A small image classifier, trained from scratch.
Model: arch caformer, norm rmsnorm, activation quick_gelu, depths [3, 6, 3], widths [64, 128, 256].
Training: muon at rate 0.0054, 36300 steps, held-out accuracy 100%.
Data: trained on rendered dice on a table, 128.2 epochs.
Rows from block 5, named by matrix and row number. Each number is 500 + 40 x the weight over its row's rms, rounded and kept within 0 to 999. All counts start at 0. Numbers have three digits each.
# pw1: token mixer expand (model.blocks.5.mixer.pw1.weight, 256x128), inputs 0-63
pw1.50:436500466500569500500447530487435447500500524500500566473500500546500500530500497500433381500474526476430500500500500500534421500494518500467442504500509460548500500561585334416500562500500540
pw1.51:406510500500500558466505500493500494500387500532500500500441551500500518515500598504500481514500471426567500464500574525557431500500531570500500500475516500500481467561419526500465485500500500
pw1.52:527547519533500544494509500507455599373500500564367519500519538500500411441514521493500470500500474559500549500500500575469500500500469507457500565432500437481520487500488570500500500449500509
pw1.53:500587471568484526500500500500500481505500500433470500557586500500559500434451500464465500519491549500588500546478500500519500561456548561543410508526440439500479451483443562541565508500475474
pw1.54:508500500500471500500500500500500478626542530579500500500526500420530500500567500500533572503461500500500572500461500500500500559535500500474500573428475500501500500500581500500599462500431426
pw1.55:441500500518500493519425486491464538472479462500517446522500500549500539500500469493500500597558500547500500475500500500507502500557500500500463601548387459500452454583447440396556551499500500
pw1.56:500500500458500500478448500500500434500500633564500500500586500616486421500549600500500500500452524500500500500471459500489500500500500500500500481535500549500543480500500464500500527500421539
pw1.57:528500542500556549500564599500426537500468500560510531500500463500539500484500500500500500500500569536455500450500585596465508500418441500500500472487500500413500500500563500460476500500500500
pw1.58:500509552500515545500475500499432500500461640480500500490500500500553471472535500451500500500461442572487458560484500500591507541500540500525600449511500600494500566554500500457500500500557600
pw1.59:537500500468500500430519500428602500559500470391459589406477500500508500500500522617508500500500500433558618489500462500500502500500500442500500500547500466500500500500524500447500538500500410
pw1.60:500500500538500408600500542500500586500500500500439553500550441500430500500466582500500500500500500500561494500500500500500500539500432500500571500500580500517500500500500500500541500500500563
pw1.61:500572469500500587555511500500500586464432557500532493533500500500490567486550500500415388500520500457528500482515500500511479568500500500500500419500500500616500535500500451572420585551500562
pw1.62:500434500500500597500547388500500518500552500487500500500412442500500500500500462561588461467500474395500538500500527551500500453449500500496500500594432543494500500449500500500500500500410558
pw1.63:586500581543500500500500500483581379500500556500500500500500500524475500500488443606500500549500598500467500500552500522500539502452571500590500529500500500500500500500559443500500614436536500
pw1.64:500500500500500456500500500512500500500482500500500500562469440500500500500435500500519546477477500500500552385500507452500500500554500500516455485500500500528555536519500515518593500398444470
pw1.65:500500500539485509500500500460507500510560509500446500500553500500500500423500463425568500503574500500513531570510495500431419417520399500500500543500468500425531459500500500500500521413500549
pw1.66:500395500500500500500500500500500500500500500500500500500500500500547384500500500500500500500500352500606446500398500500500500500500500500500500500500500575500500500500500500585500634500500500
pw1.67:506552493500468500518500533499554462500546615511500500500557519434410500500500452523500501485553565473561500500411512500426500406553441479478471500540481500500500508468488500545400502500500443
pw1.68:545500500500526546500500500500388500592554500570591500493436500565500532500500444500500500500420522551500492500500500488500500519500500537500500500500500500500500470425597500452463500500482500
pw1.69:425500459359482418585522500500515552517584538508500467548500500500500517520422500394500473546500500500500500462451500500500500463512500500500571425574432434619477445500529500513507567463511495
pw1.70:500500406547471436458500500521447500500580445462530500500500490500500500500485500557500413610500500490522500564500502476500500478500500500514473500500500635445485458500500554548500586489500441
pw1.71:500500500500500500599538553491500500557540499500453500493500626493469500500450500500500486406500500504500500550500500500538497499433496572564500486500416473608500567480500513500500455500561549
pw1.72:472470547483582460454500500534462532500500500500527529500506490499500456500594454585540443500500391519500554585500544502500526481564500490431500498500426500500507566500536500531500549500500500
pw1.73:513500500500500500518549479500500426500592404500434462500500439500500494472466500491500500500557535586572500516448500500500500500510500432437500500432477434500500500500500500444483490490500500
pw1.74:574500500557500500500500500500440483500500591407450423500500473500500500500500500447500500474500567500500500500576452500525464444500478500562500500500424500500500554430455500450500557487500500
pw1.75:500500500479508500500500446500500500449475500549385500439500467461500500500497548462500500457498559500500468537444500570521500500525500533500349543487500465544531500437436500500500450531500448
pw1.76:500496444425482500500500500500442500539477431500403500500558588500529500477500500463500514512336500500541504500500517500500551477535500500543542500500500514500554523500493500533516526542500373
pw1.77:500500500450581500606482500472536521500500571551478531500585496479500500500500493409500500500468456521500501500500500500500500473500500500464459456500437542552500500596500467500500500601619590
pw1.78:400540500500482500500500500500500500500500500500500547500438500500632406546500560626500500431500500552542500480500500500500500500500500483395560500584456411500564500500500500500500610500500500
pw1.79:500500500557422545549500476500533456500500500436500500565500500500491596500533472543507500478500500500601507500529500500500538500500500500500490500530500500500500500500500500500500562500500414
pw1.80:500500500500500500500523500500500483500563500500500467457535570500500507500481500500500500520541448474541519500500599516500500500503500552577500500461514443485500566500508546500591500556488500
pw1.81:500541519415479500500500532500500500434569500500458500472500500527500371500464500595501500500500500500514500473452500500535500511500500462500500500500413474500515500500504500500550500500500457
pw1.82:500577500574500500500500546500549500500500472500600507527500564500500500500475500554500500500500500500500500500500500500500500500548500500500500500500500539500500500500500415327500500500500630
pw1.83:500390584500361500500545500409500495553500500500463500500413500500500500547491500517500597500500595476500538500452500468450500448500500588500566500515500500595500500500500453500500500436526500
pw1.84:500500500559500492500500500500439556432500489551500565592488446552500500536387500580500500500622500556437500500500500500500563500549560500547500500500550534451550500500542500500500500511500500
pw1.85:546555479478500500500534500507440469500545482480500497500439455458500539503500437467613511500500500500414500538534461437562500503500500506500582500519500500500399560500373500500500555500500503
pw1.86:500523568500598500508500500512556442500500540529500550558500432539489520500500500588557500500433519500500500576500500572492500435571447525455500467500500531587500500500500500500436468472564576
pw1.87:500500500501500570544500578500570448471500493500422455472500500500430543452381500429500500500500569500562531500500500500598580500425482473583395489500444500500500500500544390500500500571500500
pw1.88:607500518500560500500498500454500500533592547576500554512523527500500500500498500500444500500447500525432480500483455500500500501500500508594500385526564625438575500500500500500500518500527518
pw1.89:591413524560500500500462500500572457500500571500500500500548537500500500500542536500500500589500500500555500500545500506500388500500500529500500500590450500529460508500428500446564548500500500
pw1.90:500500543500479428500388455500489537500500506500411500563500484500527395500500429500500500550603500551539492575528500500500566500501500502408500471430575500500560500541409500561500533464500521
pw1.91:500500500500411549443534500500574545546438469424500500500462536559500550469565500500500500500555493550500547500541553477548509500500500539500500500477500500505449500458611500500500599500511440
pw1.92:500493540568467479500400500476500500500500565449500500613494422580500420545500500473500493500481464500526436461500473615500500485533500578500500500512498500500471535530500549500500445478564500
pw1.93:500509500500595547500554402597472601515500500500465500500506564441500536500500478500431403500500463550500502588517500545534516500500506526524500547536542500500500500500500467446505549484500500
pw1.94:550500616529500500439500500458500449539444605553500500500448500505451564544543500499518612517500500570500587500500500593500476500513580500475500433500471439500489513500496500515500500607464500
pw1.95:500511500500500500500500630500500500500568500500500517500500500500396500500500570500500500594500500500423500468500513439500500500500440579533379500579597464458500500439500500545500500500500543
pw1.96:500555410500500430500500445547426500368500500567458507560573500546499415500500500557500507500500504382500500496500498591465500544500500500599503500428401530500500500499454437500500500466500463
pw1.97:500500481480543500554500515378500500534459500500500568500412516500500518604500515500500489407473467500464500464500500524513500528500500525404500500500427500500448403508563500463543500468500500
pw1.98:541535500500500500538561575479500371500473515422500503500597500500573500498566429459500500500571500500547500452500481497544500491500500545379578471500500547500500500512500500582500500535531461
pw1.99:441500500452565504500500437500582500500500577500539560500500500614565362500500500601500505500500500500500500500500608497500461500490500479509500524584500500535423484500559447449444475500534500
pw1.100:500522601467580410437500500500500500500494553500446500399526425500519459462445445500500486500594483517500447500467521500537421500500537460429500500516500500500421590579500506500443540525500483
pw1.101:529531500508447500500500547500399554500570500527534500551392452500500500614436500500466491465500562380500500521459468523500503556500483500568500455500509454500500566500500493500500500486450522
pw1.102:500552565500555500498500525500532500583500500500515483500592465500468500500549500500505494532437500521500500500429555500500490573500500449500408500500499500607500597500500482587526484557500500
pw1.103:443500519500458527569500522450480500500500500455500525481526403500580414500500524500425483500500452500453474538500500394557500500408460441439500510500500500475445567500500500500500500455538459
pw1.104:500473456500500500476500597554500557500523500500500458500474497437614500562500571500526419500500500553500500497429441491528570479500500500469500489500458444556500500500499500483575500446614494
pw1.105:500410500500500456500500399500500500500500500500500500500500474500500500500500500486493500431500435488540452440393471500500500506531492500511410412595477500500500519500500500500429500439500500
pw1.106:500416500500500392515528596500500500463500475475471500500479455507500500407500538500502486554543500500564556586398566500500526500500500484564473510547560446541516500520500500465500529500571547
pw1.107:500517545474500500545500467500500498399500568509460582500500458599572500540500550516523500500500452500500500500467543500486500500522474500436500437500376500502522479567500546500500555479529500
pw1.108:512557500500500480594500500537535500500500526538500585500582500450500535500500420500486581472479553536529596512436500457500460500642548459500500523509432500500500500500500521512482444500500500
pw1.109:421489500500479500500500543555500469444500500500490547623500592500500500507500448500500500467500500500500500500500500500500500500500500500500500500344500488500500522467490500500528500574500500
pw1.110:429500500500494500500460500500508480500478502446500500573500435396500393598497500476500479441504493500500500500495500500500582500500559416383567500500595500500449500500459500482500500428500564
pw1.111:500500500553500500439449500477500500500500500518556439500500500462500500427473488456500500500399500500500500437500500500500622500570500500532433509486500437500617500384500500500499500616500500
pw1.112:587500513500500527500500500520500500566500459586500509532500466518500418491500477628550500500487500500505500430500471500500500500500500500580594500500500500500500575500500489437500500500500500
pw1.113:550487480500485500566465500500468567500500500500500500500442519563438451500447500500451500500500500500488500500500490476488385500528535500542452500442500417500500440500512500586534500526469500
pw1.114:500560500322569500500474500580459577500462500500500500553519500500500561436405500500365500500440556500500500500500500500500500500500547461500431502500500500500483476500447500500500623500500500
pw1.115:500497555565459444525635471424500468549491522478455521529463561467519493524560540609500509500505441500500500494581529500523479538451544500498498565468464579449407544525500452500433500553502426
pw1.116:543500443478507523498500588500499560505521500543492500500520500489500500500491491500500542500500500397500454510429513500452500500500581484431430500500587402531500599523500456452428505500500500
pw1.117:477575500500500500500500500450500424450461664500440500518443500500525417445500483500456467500457484500528500500467527601500500459555500500525432500500479409465500500510500500543500500542500500
pw1.118:532500529500500400525500515500422500500513522479436500500500583484553397534536558500579500414453563500500467467477500538565393532402566500570500452500426500486500458500500479555576471520467402
pw1.119:461500443536500458536475500500500495500516589523502547565500448500548500500373521449484500500500500500500486472510500529500538567445491523567500554518556536500570500500561500496532479500500590
pw1.120:489545500500456475500535450616509500500437472550525576532584467539470570511500500429500446500500477500500561500500521500500500437469500500500500544500553413535576520537500500445500500500500500
pw1.121:505589500425589500500500500489500535500500500500586565511500500500570547500530522527500500553455500500513500430460541500500432500417500479482437415551500556589461500500500500475572545471521397
pw1.122:543494397500500500500537597500483603500500500500566500500500500500500406541500518500500533468500500482500500430500500500500500500500500500525500403500500500500500500500500500500415442500500500
pw1.123:462561500491500494500500525472474469534485500481541500561513553541493500500462517500571500500500500437523500428448500471499467447500569500535500520535500577500482500577545556431590453459436500
pw1.124:500500605540427500549500500500500500500458571500427500500500500598500500597500520500576582500468500500500500449500500500389587500554548500500500563541500500500500500500538446556500500500459448
pw1.125:500526500458479500418538500433436500555500441500500467500500500500540485500500505500500432423456500500476438500451479500564552426500392500490426500470500500489460500500432500500505500482487551
pw1.126:513469542436457500426500500437500569545500556500454477467500500500439500487450500557408500500447500559574569519448500498500470500552586500500550500500548547602527500500514502500500524500500617
pw1.127:500449500469500389430500475439535500500431500537523518500489500437500468500543502559391500500559500467546421500500580500406446500500500567500613543502529500500515500500500500448572555500500583
pw1.128:500458500500545558500458460399500471500500503514525500500500500597505440500485418500500496424426401571500500500513398482496500500500588500535500500508500500566500500442490532416500474412500507
pw1.129:491438500573500500562446472529533454489446475411500500500500390500506453500500440506500507500485500500500500567521473500579450423470460500500500591473500500550500500515444500500445500590503500
pw1.130:439500400544552500537563536473485500500500500441500500457500500480438500500545478500500500565500500500500603567468500474435464532500390586555464466500500500500422500500523471500500561500491575
pw1.131:500500451500500417557432500500590429478500500500452500500421500451500500500500402500467500541500500500474500572448500500431420500500500542556500500500500500500547562456500456500500500466500500
pw1.132:500493472500436500500460558500500397500500500480500500623500500500500584476500471500478500483540500517500500500500500500500491500506500500500500487491420523500500500500517500500500500500500500
pw1.133:500500500555538416451419533500558500500500505440486442500500462500542442536475415500500419601500444500579500580500497500472515500430500500472500500476448500500579500410428505500500500381500500
pw1.134:394500500487500445500500500500500396523485500492451419555500500500487500500524500402500500500543500671500500500500500500500500500500566500449500500500569468500500500500384500445500500500500500
pw1.135:446545563500500386500500500545518500568500532500433500440500459496434500500500500454579500492500500522500567500500465500500449500521500500500402460500500500425500500500422514500602500505500500
pw1.136:417500500548500455514500593420500500500421500479500500450500500478536500500519500500414500548500500500500535500500423500500500532500500500500500452500482437500500500500534426425500500546500464
pw1.137:500500462500500500500500500500533500500500460500424500500500567483570500500581500554500599432500500500479500500500588495451438520500576500500421500500460488450500500541500468588500488431487500
pw1.138:563460452514416545544500484500520519522496500575500500570500500500534500514500522570546466500460552500500412500464500489500500417561465500500476456500500502548500453588500500420500481469533500
pw1.139:500500569520451500506500500500500613500500500459500500552500500543500500500450500461500465494500500500500500500596524500500500384553500500500500500549500500431500479500500500500519370500464395
pw1.140:461496500482500500500500500500500543500469500500500587500564500543500500485500500532500496573500450500388500585545377514500555428505500500500559437397500458536500456408500547500500500500534540
pw1.141:484500500429576559575586526485455449500453500434500500451500389500469548500500500425470436524519500500500524544500472513535479500444581500500500500548418472402461505584541477457500555500546527
pw1.142:492505500426474500500500500500538500500463498563415411501466399585500414592500459500453500500500527500500500434500493500540446511500507500493534522500585444500500500420565530500500500500500477
pw1.143:470500500560573428501509470464500526500500554470480514465516500500468500500534500513447500462500500515500500475456500500533500540529460481527550546578579558500500393550500544480499422500500545
pw1.144:500438356500428500488537613500500542456500500427500451500570573500556563473500500467408410575509500500500557500500500439500500522500500500428500517500500450500514500500432500500495464500472558
pw1.145:500500500515500582500500564500500500500450391500453500500500515500500500500500500418409500500500593481494500500543477500500485500500500420450500500500478420500454500525546500440500531500567500
pw1.146:500500500500500500500500475500500513538500560500500473500500393500500500500500500500500500500500500500500589500500500413500584500500603412500591500478500576584500500559500500500668500500404500
pw1.147:500560491500500500546529390500451500500500500500571559500500500501500556435500602500548465500500553500500440500500500500438500490500500500500500547583500500423500500409658484500500500472465576
pw1.148:529500559500500500500500500426574472500546500592500559500448434500484500500500533500507468453500500487500388500508382588491460500500500559581500500500500500533497500500439549449457438526500500
pw1.149:544443520565460500481397500500500500465541505467405600500521500570500500443500500500464508500500543488544467413459500500500467521585550618478444500500526500545500500548500500414500500500500542
pw1.150:451575403500500500431438479500402515450500500414500531500500500571500456500500500446451500434498500453489547500500480478546500500582628580518500500500500500500500524502413580500462500554500397
pw1.151:500500500474614500548500430529500601500500567464500577500436500529568456500544500607500500500500500500533500634535500500500500500500554500500500500550500500436547500571494514538517500432536500
pw1.152:500527476440500500500500404500537500500500500401391420500506529595500368518500448500500500500449500500500500451500500500500495500500593500500550529500525500500500500500500588384611500500485629
pw1.153:500498500500420421531500536500500500500500500460500573500596553541543443500493433500500500420433500500500500593500500500521500526600562500533500454500500429500476500470592520500508510500500500
pw1.154:443422500462500500500500425502500459444500500535515515500407479500491512500525522612500500500500500404545467527524500513565500482500521500608556520596500511479425544500500500496500500500500373
pw1.155:500500488494500490500506402500500534446500512500480500500500500480551500390422500500488500577500559500588500500500500629500500468533468472500446500500500500500541531532500500546500587500500496
pw1.156:457447496500515500500500500500500500536445497514583589575525391504511500500500500462500500500500502500507500562539535449500480417513437500484500581500500500475500500562607562500538500550500566
pw1.157:500500500576500334500500500500500500433500500500500500500500500500500500500500500500500500500500500500500500500500500500500500591500500538577500500500500500500500500500500426500402500500425500
pw1.158:500432500500425502550586528504500447500500466536423570500462500500481500500500415500551500515470459568500500505547518500537513500443581500453514473500438530439500500500493500500500411514500565
pw1.159:483500500500500500500468500500500500500468500444500500534500499561441437500500500500500554500400500549500500500505500431500415452500500500431458428500465591500530500526500581500527540547600477
pw1.160:500500500500504496500553500500583558576500515500500500511508434500474494500462500500562500500514500402500583453510481500577500408564589564544544500500619500494500486500500500500500472499500500
pw1.161:500461446520500548500500500545500500500422500487475472500558500486500478462548500557587500525500534519632430500390574500500449554500500500498500537500452409569500610500524432531636500509500500
pw1.162:421564500500500500627500515500417611500500500416434500500500566500555500500500554551513528525500500484453500500399500500500500500600500500438500446451465532475500500500467500500577572455437435
pw1.163:477447500465500620500573500532638584408566500500500526500500443546500500520435544472572500500500500500549500500500500500602527500500500585500500500500500470500500579500500500500500500448500500
pw1.164:453461409576500500500464500533420515500500500409500500500500500429500500500500432500500500533405500600573500598500581500500500500500500500537580548530501500500500500397500500500500462500500500
pw1.165:530416500559447543500500530424500524571603565469500500500498478500500500495500505500444500471447500500524542491500556500505454500500429500500422533500500500500462500483500517459542489500540500
pw1.166:500500500500421500500478500550542500545500376386500415553500500500557500431500503455500500500497500428546500500500500510500500500455500504613462500500480500542500477415551500500500500500500417
pw1.167:542500500519500547500500500500530500558500500500500534500441468500500500500449486500478532533500537499468500500572500539587563500500500500500500500500493500500486500506416510451421573537463397
pw1.168:404576500513554500500438500435500500526500557500471517500500500434500466482500522544599479500500510500526451500500470467457561525500500500500426500463500450500536519545411478500459500500500500
pw1.169:500418413500500542500534500570546599500500500500500500500500500500500580483433500500395500500500500500445500555500500500500561480500505500500500500500308500500457500502500500505500500500500500
pw1.170:416521454500500469543532500386458500550409500500500502578500462479429500438501451555500523420446428557581500544500439598431500500500558419500500596529475500415500500500500500571500524500500500
pw1.171:477471500500430500500523525405505398500471500500459453500459464561505500480500500402515516556500601548500500468429500500500504500617456500500500500564500530456518458500500500500500500500518500
pw1.172:500500456503500492500458534500500500455500500500500595465491500500500500500565416426500500521500539553500471527553547481500548559500449540464576500464482610507494428518500543500390500500475423
pw1.173:500506579527471526596500500450500440500482500432500500500556500500631500500535533500611500500531500500500568499442541474500500500446500500500500500500500451548475566495439555500528538471500500
pw1.174:450539500457562500500500429500500500500574500500405500500672431500551500500500500500538500500418572500540500500500545500500500500500500500500500500589416500500500592500444500500500530500500500
pw1.175:500449538566500500500500530500500500468491500500480550444568495500500500483500500422469548500500500576475500500500505429500581507473524579550500523462482522500529457505500523420500459500500500
pw1.176:500411634500614500500469471500500500617413528499456500597500500486500503522500446500584500500500543500536412451500500500500500500500532500500539500500500476500500500502424500500500548500411451
pw1.177:508500500500500500607480586500500540470500500466500500494475609500499463500500503605500422456500500569477500500525506500500500500508461543500457500500547500385500471500500533500500574500458500
pw1.178:620558601500500498500500500500500559500539407510500611500500474500540500500516500500532500500500477500426500500500511434500500500551450564500500500500500547467502569500587485500551602500500511
pw1.179:500500500582500500500521493520535452500460553500480500500500456484469500500500554500500483547569578503408500500485544514500500576555522500567500542500427500434504485513500439500431500500500554
pw1.180:500438564459538500500458430525500474500500481500465559472504500501395500500561454588500433500546480525396500500500455531507484436492500500500500500519460468401500500536500479544556502500500568
pw1.181:500422500449500500545499500463500500500500564587500583524500515451541562446500524423500500500544464540433450527503530429464500499506500500500471517500500500500544512428516540440500500476500500
pw1.182:500469500500440461450500540559461500505500500500477500500437442551550564455500426539422576500500500471500500553492489403500434529500500500560454500500569500500448543480500399500541396500500451
pw1.183:500546524435533541569500500485500435437500500494500455500525402561500500500500503500507500489500573512579457455493500562500559535500500542542442500564500500541500500500444533508476499500500509
pw1.184:500514500595547467400454500500500471500567536469485592500422500457563500526500500500500500426539485454559531500535587500500500500500526431500500500387500557516500452500500500500500500500581500
pw1.185:569500588500561444500500633459479500470513500500500570474475498523461500500500595450494480501500551434578500423557500500500494500493500516391500535500542597437500500482500560500500537500607500
pw1.186:500549512500513500515521480500409500443517500500429527454640488461500535500449534453423500462502460500474500541506500537500500500510500500592436500523579500500495500467537548463500519481500500
pw1.187:545500531500539500500500500522500451594500445479534500500500494500501415451488500500500526500435550534475532478470459500500584586608500500534500500500486587477496500534553500534415500500400418
pw1.188:500547500500585500500548613500500581500500500500500413561500425500547478500500355500446508580500528500488510500571500429500566497457500500505455588582500574500558500435500399500500477575475471
pw1.189:478500465500500500484500482500500463500500577495451560565548500600500500540437459515489530500500500529500536455541500499565500500500500400481473530500500500500500500500500447413500500428500466
pw1.190:500540606500460530460506449500500500500500500500500575542500604500500500500500558500500500620519500500500595444500500566500500500500500537500500500500440500536445500500500520500500460500500455
pw1.191:500411516500500500500500500500500500500440535500560500602500526412500542568500500500478500450500500500539500439500500500433614506500452510557500500500563500500500500500500471459441500559500579
pw1.192:500500459536500432500475483500428443500500507500590500520500533505500513500548455500458419500483500500500443566470453500562564508500450500500500500598523494500558500500498436500500528521500500
pw1.193:500517500496541500455524500554458500500500582556438500500478455566517690549518500500459500491500500500500500500500430550500462510500500500436488520491580471371500500500500438487587500595431500
pw1.194:477487500512500485500528526500500530434484500458484453470500395500517500458584500500500409412397500500500507547500500500566471498500478500448548452468500500473535437500433500500500396500566500
pw1.195:415500542500442500500468480412454500547456500422518500500517432449454444500477500393500450500500470568524500500450500500500478500500518486531500489500500500430500500557575500461500476437479500
pw1.196:467500435580500417511500549440555500564464500500509570500462501555500500547500500500500442500500611500512500552500500500457546500500518573500482553500544500481500471500500500500512500500566500
pw1.197:500500498477500500532500500500445520500522527500421500500474573378547500500431454502500535500485500500520500456500571500500500607463580500469500500500500500500483500475500500534500500528500552
pw1.198:500452531500440420522460581471500499500421437468500477424500408463412528508500500500476500568464500484500500535500500537541500416478500500570549547583500500453500560378500570458500533489595500
pw1.199:406500408500500498465500539500562500531500500554465475615440439445435500461442500500500500442500500486552500500532500516500470500500518500594500500500500500500436500478500500500517500538441500
pw1.200:474500393500500488443453483500596437400541500500449500500569406450500500642402500542466433566500537495530523500563500500481527498519516500500500500604500500547583500500455500439519460500500500
pw1.201:500500500394500475503447500460506500538474398500506500416415500639500443500500597500522500500500500500502500530500423500500424531410370423482500492429457500449500500490420538500500500455553500
pw1.202:465500500552487551552448480455500520552495457507500500536425410500559520430500406530500398510500500500533493581549500549442500500532405526500544454559505463500510503500500556498529500450540495
pw1.203:533500500500500565500500500500567500572500500500500500665500486560500500500500500500500507500622536500500500428500500514500500500528500500500510500500500453500500543500500564436500500500531517
pw1.204:450522468500500500500452557500404500480500500500500579586500500500500425526500437449468456500562500500461465563500500500500539500500500500500500438500627571478500500500500530457500500500575500
pw1.205:457466457500500500519467564437500534470500500538472500385507417500529424500564500556514500586500500500491437500500500447521396562513565500505502500500540500568486511459468630500500500500453500
pw1.206:500500500606500500500500446500500555500500500611455409578500520553412500500500500500500500500500500500556549430500551500500500542438561500604500500441553500415500500500500544461517500500500553
pw1.207:500548464500500424500548500500500500500503500500453555472564500451577442500500500500500500547473500519446535489500500500382500500500475500471500500458500462500500500540384477500543500561500494
pw1.208:500427500377500473500500442500500499451500500500500500504474409500500486553500512492500500500557500527578451545500492500500500500541500604500500500459500500500500500500500477500500500459405496
pw1.209:500525500500500431552592416553528500500598545495500500500599419500404474445493500486412500500432500539500500488500428500500500478500542500526500466500500525491500538544500460500385509500500532
pw1.210:531500500500594500500534500500500500530493471503556565500500500559500500518540453550563500437500446522532500500500500447500474500566492466581550460500500589500500577448500500418466500527520500
pw1.211:500535500581557571443568543530559474500473500500466500530430531500500500450500500500467469446500500500500469500500560500500500500500452560500500500531500500466500500477434500561500500601629500
pw1.212:500483500529500500500442500593492500478500500498571500500500435597508500500515511500500539500511466500384500479492439599500548515469508567479500576500424500500500500500579500521500500500540500
pw1.213:562447480442500456500500500500500562500534500508477589500500500500539550528465500413500404536500516438500500500415473500517488500500558500500456500500500471534633500454500500500491553551500489
pw1.214:520514500398500500500464500436500500454500500495500565500500443559500557500513492500500500528500588500477500549500563512433500500500416594459500500527500555500500467552500486524514500500500432
pw1.215:553504500505565552459450500433447569499500570500500399535519456420621553500500500454507500500500500504500500500453537500500500429524500534537556504523582500500549445500538500531479500480466500
pw1.216:500500500475515500500528500500463500565556395500447598476500414559565521462525500425469541500500500500561500500571521412500500533512484521498500500552503545465534500500500444491500460500500462
pw1.217:500503500481500460561394485500441557489551500459500590556500500550500500532522546601500549500481523500500549481500500406500500468500437500561559416449500487500461500472500500435500537496443450
pw1.218:528421613578500500500500547468533500485500500500500547500621500500500444500559500498517500500500549490500500499545500479500500528510500432500500500508468500500500500500581596500500640487500500
pw1.219:522449525500500500500422422500450561500524500570500500500500510595507470500552500500500500570500452475502578500467505500449424522450398472570551500423524458510469548532425482500464500500537436
pw1.220:498500574500567539542500546500500412500446379500378500458447482500500500504399559500500500500527500389500517500468500500469500560520617500522515500500500461500495547500500541447448500500485500
pw1.221:522459520500500500479510558500495500500500543500501500505500432500459500431500500500500401378500500500465500449500500507575442500500500500500500500500500500466500500472500445631545500500500500
pw1.222:500500500545500446602500404500553501467500500500360500500500513361491494495544433500570500500500442500559443454500500509500500500548411500500554500423500571460526500500564500357500441540500500
pw1.223:420500500484500500500494500500469458474498549500500474500560500500500500500500455436547500558441439500535565425500509500453500391479527500500500500464500567500500457500500389500448544500500561
pw1.224:538500470500500500500469458492564449500500500498500500446456532500413500500536477436500525573531500543500420500576500500500460478500550500500479500500383500500536462454469386472500500575500498
pw1.225:410456500585500450566600500519500500581491500437413500485500443525500500483500500500548500457500500561500500412500524544500465475500500435500500500399461500429500552465500500450494580500500500
pw1.226:500517501514500409500536531359500456500453462500475500451531500500500508518495544500500500500535489576500500500500500545508544534560500500500574500548540500502468413496553500579579406500433465
pw1.227:500500570500439500472535500392500617446500557500428500536438486533500500500500500500500442500521500500578500500500538500418500500500440500500500500578500500500413548452570410500500604559469500
pw1.228:514431527471500500468500389500494500595451584536455549614551553500500500558590568451500500535494432523484434500500541500478485530497500574500500500545583500544500477445510500472500500500437460
pw1.229:500529474500523461500500500529520457500500500511508500500500475500500519496476467407601517535478550500428500429544500499499500545528451488500552550500500500433495494500462596471383500453500572
pw1.230:445500500500500500500500610500500500500500500575528475500452500500500500417513500421475500500540442500532510472512464506500470358500520480543498388500555500417500637500500434500486527500500500
pw1.231:500517528500500496505500500500500451500500559574500500500464500500425579623511500529500500535527500555500500496500531500500567500492523535500500500500547500500587500500412500500500500605500489
pw1.232:495449403500527522536445453500566500500500602565526534549475432487500527563500500500500527473585558500427519505607500447445544500500579500500500562500493500480486500502500464500500500500550427
pw1.233:471500500577500500447500500454455500508500500443500433591425500500510413500500447389500500571511474550497500500500500500500500500500566457521500455500547582448453500500500500500450500500468500
pw1.234:561566500608500500500578500513500491500368500500500500500397500532516441500500500478424588500500500442500500552539440500540500475559500522500560500500496500559569500500475500602500500500456500
pw1.235:416448472545559592500527500546452500561500426500422416504500485462564449500500556500500528530500446529556500480500500456500500537556500500552500535478500577500500496585500500481591439500500577
pw1.236:500500453500500500500558500500500557501500500500500500500500500540586500500500500500500500500402500500381500500500500500500500540500500517420500405500435500500500500547500500560500573500500524
pw1.237:500500500461500413500500500500500588543447500500500500500500571500500500500436500500500500500533500500500621500500500583500500500586500500500500500500456500500457500500500473500500540500535500
pw1.238:550500500498571500547509439500500500548500500500567500464500500500602502527500500461500500505504500500582434434500492500500500512560478498500560500494500513500500500471500500500500500456500500
pw1.239:475500372460602500575516458500513500500452463536531562500500443500500530518500500480500542500500500551500458500513465500500500424500527500533472474595500463500419562518500555500457500490500610
pw1.240:535424500478500500463500500500500500500500500500441500500409410500500478500488500402500459500546554454547389500500451500500500500500500500500540622473533454518500500500528500592567500446436462
pw1.241:517500500500500435575500408500500519503527537500542500500490456467558500500554556500500473500443528474500500445473474423500409450552500500500543500480481545567475500476528457454515500500500616
pw1.242:500500500500451530478500500500550456500435500500500500500500500463541500500500585493481442483594500500584500500550491462510500500500520500500457449500448489500458500500500500501500500392432500
pw1.243:392500555556579532500533494500507500550512515479500441500456500500500500500407500429500500477555526500500500500491559500518451500543500500449500507587486500543491455450469512500489583500539559
pw1.244:500446447534433500544456500463500524500500528500447500457422433500584500500581527500464396500522500468500500500500571500565500500500481405424443500532459500500559500433441500627548437496500527